config.toml
arch = "tc_resnet"
model = "CTC audio transcriber"
dataset = "melodies that start on their tonic, played by one synthesised instrument"
train_examples = 26041
gain_aug_db = 6
time_shift_ms = 100
input = "waveform_16khz"
tokenizer = "char"
vocab_size = 20
norm = "batchnorm"
hidden_act = "relu"
channel_attention = "eca"
depths = [2, 2, 4, 2]
kernel_size = 5
wave_channels = 64
wave_strides = [5, 4, 4, 2]
widths = [96, 112, 144, 176]
init = "torch_default"
residual_init = "none"
optimizer = "muon"
muon_scale = "match_rms_adamw"
learning_rate = 0.0079
momentum = 0.95
nesterov = true
orthogonalizer = "newton_schulz_5"
adamw_lr_other_params = 0.0018
max_grad_norm = 1.0
max_steps = 7400
batch_size = 64
epochs = 18.2
lr_schedule = "wsd_sqrt"
decay_fraction = 0.4
final_lr_fraction = 0
warmup_steps = 370
weight_decay = 0.1
adamw_weight_decay_other_params = 0
Rows from block 5 of a small CTC audio transcriber, named by matrix and row number. Rows with one number belong to one channel. Each number is 128 + 24 x the weight over its row's rms, rounded and kept within 0 to 255. All counts start at 0. Numbers have three digits each.
After each channel's rows are labels from the 100 clips, of 14976, where the channel reaches its highest value: "peak on" is the class under the peak. Only what is clearly more common there than usual is listed. The data: melodies that start on their tonic, played by one synthesised instrument. In brackets: how many of the 100.
# convs0: first width-5 conv (model.blocks.5.convs.0.weight, 144x144x5, each kernel summed), inputs 0-143
# convs1: second width-5 conv (model.blocks.5.convs.1.weight, 144x144x5, transposed, each kernel summed), outputs 0-143

convs0.49:156050135081100119129130111104117153106144125120075126134097139151107105151147156098162116145133106084135108141146111113099100150182129103133157132120130112107128116108134179108153162108112092093134112118076121121141111153126112114125132120165117097147100141108153167143140102161123121110147104120111086133180106131129119141149125129122094147128171114103078128119128107151133140098148122126074144143099063121108100132146120136160118
convs1.49:112036124141142142131142133135160110084104122133147141116118141134111127109134086058098119144114112131160117120114153130139132094152138151140153122165142150137150126138106119128098089152133144106095129143115138118103132121122146117110139121133132124104135102147117175180107064071156144151113120111168137118098142148126154110063152154136118137159106095124147191121142127109113120138132157099107125189132155127092127107113106122129134
peak on: no note (67)

convs0.134:145100120165115159112130132161061148122158096153142112134176123131141096128117135116176112143164120142122130114108109118133135073174087099118138138106124175110115136106100163095131060154132121125123148154111114156100140155144123136117121158159138099126148144143112107087101123108167154145176155160137124092140102158128124124126138156182134141131144113150087109153149128096127099132107123103118118097151159101118132184137119099130150
convs1.134:141121118165136129111116139125137146141130164167130114140137133124128127140089108166155139134151130178103119136106141142116110131119122094145189163128121086163143101129174132123134161163158114146187130140119147136126108119108135119118102130111125115106133158139130129111131153122070117061142123084150169162148154111143120120145157126130144168150164126190170113151134170160122165161146130148132054124150149138110132115163148124136154
peak on: no note (71)

convs0.112:100149122094128117165129096108140124143155106124136152074092131112134110102141122139140142093136125156084119112145124136128134142097169055142139105140120091094081145121134142150131101112102126130124162151115158143102104140139117126115088137127106122105145122113142134116106114082072116113115104063136113179060095135076154153160113124092148130123130128121170125153139133173105081117117135152114144148107108163124124115118135153118118
convs1.112:079146146149124167171118110152104092126130161103126135126125119097137144099089114123117117098104123096154129080125138105103134114148124090153091120107177122111187094113162144121091150137168118111164138090163122120142128150133115113153155137107088094133129125120138110133105127088140152171142156142086144093137179138162125101132134136099110094161098122129121122126121123151166155108117107152152126147175134118183124117185132136123116
peak on: C#3 (53)

convs0.1:155103181101102106134124116097122122143156104120124129127112153140152132137131188135161117127093143133134105131158151123086138101109127097147161118156123086149145103126092087129153122130159115147111122097114076146110122112130081113116156136114108117080140108106122152124104096147076127113129154148143159086125110134074171150134100100148107114143120178192153097142130133127104123109115128157100083109125107128090137113129172118113156
convs1.1:107142178125155129117147117122114129140138121128140101134116139176115125140129134137098125136112092132118123126120115087163119172112172146112090140061126106090118132140128150141107148111128103115103166159168132100129117131118117118119132148104071052138126153113097161117115104140080164135142172115105113125126108124145120123113141151100134092137123118094125120147173168084107162155146125091155165132105115100115107058120098142130137
peak on: C#3 (27)

convs0.34:117131102094137127129139109146124125123157123142136151091102164113073108140125133154151137162152144122148131147159093088133151157128179167135105099115127168141092132100110139088133125077170148149134146136134102107137130099138122125147139130128108110104087119167062133151112141099118136124174124092095153125132082105111120162145135140127104093150154108154138131130104095118103116128102121114138096114095133159136086189141097097078131
convs1.34:102145158157119122118101155129154140103107083135125103156115181115155103134116123101117110107145128134126122129144099146116122111111151121147116149115128106099165129145097158093150109143139161067139125135130124147129144117112140137124155137110084148127136169155114110161139143210123166150124132138124088125115083131127144111175131107094151176173156144086141166144131161103085117138150126100139078100120120106110176109088121115151143
peak on: D#5 (44); D#4 (29)

convs0.9:137142189126115097165101131149093112074107136124128108130138125125115079183119140117106170113099203129106130126147102103098117147133082144133149111127133107156103117179128130158118124100134136143127077095101083129098132080129142129111077133132079121101148090121121143129069155143097136156110125152131106136136149119127109117131125089142133121169180145110161101149126122124141138115101125138139116146116141128132125130155164130098107
convs1.9:130122137169101153159103126137142128079145138128130121147137124133142092143097138109137057128176115120118122134108140138146119129129073129105134156103102130130099186107141142132092126155094132104135058122116120079179075168085120139155118131119099129119103106085131146078129142106163109130142159136146122158135127133119118130091153134120136133123108147100078125126127161143127139112124127124148160151143135145126129121051127115111082
peak on: F3 (49); F5 (26)

convs0.114:115101121138116124130140114115112138170119146128178120127139127119136125101137159064112118152151133184124133119128143092111144129080152121108095130121129086129148142110118120123159136110219144117117138116143119121142116133134119099150136139118109093102145122120110153108103139063129119181126149137127107115137142150133141148101137109133145175152185150121159148126103174117029130126129131105154128072131115121109147144125111122152104
convs1.114:117183150175111129122147146136101125120137110144137127116147126144112121138106102083140172115131105139114121123114136114099126145104139151138111125138130133133124087134134159126131129101124115138135111103100136113130127147110139124151142141133120128120127107146115128123113148071163133167150123078139125148145093122152160115122146158109080098095110101128145110157103150121000099108128124165159136150130167119089148117077096094102107
peak on: E4 (91)

convs0.121:177114116110117147114125123129131130091085148104106136113105125136113142181129130126140132129121103162152101115147118100160132151134099132107120158142114118098156121151140085142167123126155150111111107190086187192135104128147150129095141141074134135123133166117078125133125125128116128121112103101152152137089117124114129114137117122124135086164093136143137081174131158095115109122130153137132137219117116143094142155117101120130109
convs1.121:148153118078095118144136111126140127138129151171184105136126120137127120125146115131104113136104127106135096110116130107120112131152122159178148126136137159147101146154143108096135091100089171208149131098143146148127115080153100094136101107101126146141113116132151146135110115162143120119092155188145186166086094105137086153130143157121135137128145145139107124136125120087114168098124115124152150152134184157148140123128153153135114
peak on: D3 (47); D5 (33)

convs0.13:105172106096117133132108076133138174097105156132121111131126116098094144159116166142155100109183151086116152145112167096110146130166147140121151112162128156136116117147127120120130126123116132137157198078137123147082104150116111140147141139149160138118149179161133130134137136105176118095120128097155181108146142109087118133137147171112128069133150113124119124130137154153094114130102146143087138128125109140149110165141099123104100
convs1.13:130146159151118145122102153097107151124113113104102150132168166104134091118087084106125131130132131114153123112141100121144164106146110114133152152107114108112130112149123100126121138119159145152178130147149112131132112165168125093190109140115126149149152127141145103145169114131162133120155086111140112103134161153161157150115101113140176155131182156127145117143120163082131136137142154086144131102112125115103195123201117155110106
peak on: E5 (56)

convs0.67:104117150096187140131120114136097113153106115136150108124141101106111093122150117139130150139136146127111120125125141127149142067107118103123116129106125116089105117150090087105119149178108126121140122179128154120101166116127129125092148168145081157125124084131096126147133123077086141165124107144127153165128098122151139172104108083118103143109124089119149156115106100121096112061103125127104093085127119110109106100109167116123164
convs1.67:137155134140135152113136124130131142139136170154130166177148100164092131128166140107162155100110153064088134157145096107118136152135123102102128144095162094127115129119146152143113120159132163107097119120120107067106131163147056129106134086147128137097127087134124128108122131119127118156145148148166136122150138106147104105131141171147141129169106136139140072130148125132163137142069100113131113111091101133172116095125146144149109
peak on: C5 (30)

convs0.82:151122100129139131125109095122115131097143121103138110138118110121163101125144120111120101074201103138112149111121131098125157108102135127057111161126134100178130129090127131109162073118116160142118131091112152146111142126136128124150156148146155156107155115106112126133114167131152147139103134118155131102108136131142148112110142129124129124124213125126071074093124081135118102150129123098111109100132106094124182096151096136121127
convs1.82:113127110135115145110140124144152153118115124121128150131123128104161129148132141129119149085123146135129076138096156131106132141131109121098160117111104158132094102145134128155125099113159143108116087164110115130108118187095157102124159109130145099161132115115136100137100113138069056140121179132166141088121093127134173087113149114145136122097108161111091122138040165121104136141157103116131132155123100123110149120153076150116126
peak on: E5 (34); E4 (34)

convs0.76:100144121093123070152128150113095108094092123122082174140128118151142100161119092140117151100141156208125125136113131105188084153160146114130136145171112142108105082123104109086148167114150138110124133111110128130130099111146159143093084132148136150135101091122155122165141138133105120119100102105134097116089183107155136112137082118122140094120116097127136110121119143144143105150087115138114135149112129151154116149103138125140125
convs1.76:101133139125128159148157130139118119122139115113134142111090134136140135157095122140138122075083117114161155157116122134079166124176152160115119137092115121120150120129171108167167103156116141124134167113149139131154129167115113097096113104115106140098163141159141072116116078116129115096143137158141155080110134109110116076118079147107130104144144068124122144116131139140099125114142127115176104183151141111159105087161123128119113
peak on: C#3 (62)

convs0.77:152119138110111153134129139133101106143142151170147120155142106163166132089153139134088123137122122104135150108162120109151146167113132188145094128124132132174110104093119082095130139178126134146143128122130158113144125125164162183126132135146103139135145089152107163146150087142131143109139103142108125158135108129177174109133151130118139149161187143102140190091122133090170144113102115116122090112150109127147150127135163160125166
convs1.77:127100094118126115093152128138114138159102102142147106114103084107154075136130149140110155145127110130146122121169100115147137145169147115127140141061149120142139101100165156154113085106161153125137119114121113110119144149133134146115096089119113123159172082103156065120100117108124132164114154112149144135132148176120098110153132166123106144163130162144147108144089138101151117163131092082155135138129153122101143138094122115188143
peak on: C5 (28); C4 (26)

convs0.136:128115126121112152107132136118156137130120109127118100115116117119122141110105098126121061135106104136120131110068109109107130118132099106137116121121125187105117102079126129114134124135124128106140137153127140133101133106116130062128109132090159161115098116109101162141138117170109128125129075135137118134133149130124157130150128155121151144129118126151082099113169157115130121120131131111104114125129101087072197133033113129135054
convs1.136:173094107066127111107107129125133105167145125145087140106125121155147127134113130130128129143095173121151136135071117129068128147130144111140162138136152064135121103122137155140118122129138135125110137169127131165133122057139131049123140133161086094143138103113171132143135101116121151148125108125126127129175112126120141112082137125139122124131132138128053114125083128130099142103136092136112104133120078129132112144090103128111103
peak on: D#5 (36)

convs0.88:119106137105138128112142138124150136142124137147132099128165122104110125155116149147140095067086124139123160134095109103103094125117119156131156122158121121131146089114136100101128100121133130115131152199094085144150137104132160100111130104152105146089096099112111128132118147181109152137143093132171120129157123122132094139098122134122134162140084125125183174127049159133097151117123107107128086157126104159136149148077106120112144
convs1.88:120084135141139136120140140106134128133136122135130111106113123179134149132114127115129096137124147109136126144075105096133130147136153128160115120112146158107131135110148121144151084149105090102107143168145145132116090115135135132159133170138119110130168117109151121108141095102145105196109127143126105113143073126115058131075146112137098089092128136121094116138056142129131137125136126123128122146156122107111115104032071133116123
peak on: D#5 (61)

convs0.81:113087132119106087106119116161124118080130122123095118149113138079135107070092140123144156126154143077121112120088144154099118087123075144086126133114121125126120140083084144118117144105157120102118095139098123138133121105142126124117121147162114110134138115141120165117142135157133190106093111150160107112151144152083090172117112161121152154118166158146111135137104130121098149134122108101147167093107097123156144114128135113077169
convs1.81:131142153131110143096107103130119184142137104157095090140129120155145125148136130155143169133165154141172128134134151111122140128137067167126140146092125127114131136126147144115125130114147103128133090119130134142138135186080107145162104127089134124080186137080155105109117142126151147155104127113137113160099090136121169149141169112128150146149110175131182136138133118111186100141113111086143118110116135131124129090079102091137114
peak on: C5 (32)

convs0.11:175121167109156117087126149129115132113163141077112107128120141120147100139109144111165133128120107144080086160116145136094141133109104129135121111144127121127120101142172151127155131101145126191140113142141097092144143084124088141139164102090091147178163127112108139106119137123150153154094130136135185124128085158139083099105135093157109120164138145104126133148131111108073151099102123120156113146152150103095132129092128138096105
convs1.11:151079061123139103159153166127113120125133123115099122134127148144160105077110113100123162125118128149104163107128124125123107173112140122167113154110137150135154145128103120113070121139156179089144136100099091111122141131120164102133137123109167167128126134140137165120122152131137125097102102140118090145121117131142118118123151177134151114139148119110120139164118199144107102101144091144129185157095121107127127157098150178120092
peak on: no note (84)

convs0.68:134111107133062152105148138118139095150150127174156157119109141161130138127129131126167073127129127126144182112112146104111155131130135177095128133095124108130105134126132083139089139127163129125102153138181109124145141170088148137130143118153168140098090086133128165112080153112140138111119124197114086149137144160135131106134155141130127124128107126143114083145123123102094162125157112130137108158086124170119139152141079139147114
convs1.68:128155150106105109106123106082122117105145114151170103149115156146171141136170170153119109110135142165164158116195093118129106134136162131148141150116115095130199149140163127147129126126153144129106135126138100160127119123124120145105134117109145136136134112097126103117145151154098199177156126124088101115113131134136134117183126123088128163118106103123119151153113113147123145177138162101140087106149122106125134127158124121181167
peak on: C5 (48)

convs0.80:141138114134127135129126124113123105139119129142098135188145099077134128129175121127133132129093142104141159131148110197109138110122102093119124127130133132097112152140146143125131132109111142101132096159138113127148103116155145119148115126148134171163108092095153161143114092113168125110162127137107139092135138182143121126093107083122157097119120123108123171144096097153133078078128138138131138078192194162119155129114096143145157
convs1.80:105085089125125135133124159134076099119140127121094126141100122163109131109134105078116118095143123130148152110130147110139119130121104176095103105107105124134119116116136065144167130145104154169180100123127119108097094121140091090099145118099108138122162179096139121141137114112149111154139118109131104129159134105117071135131118117110104107137101104113148111128119114151099176161164165101096148089146141136102112104089075133130093
peak on: no note (93)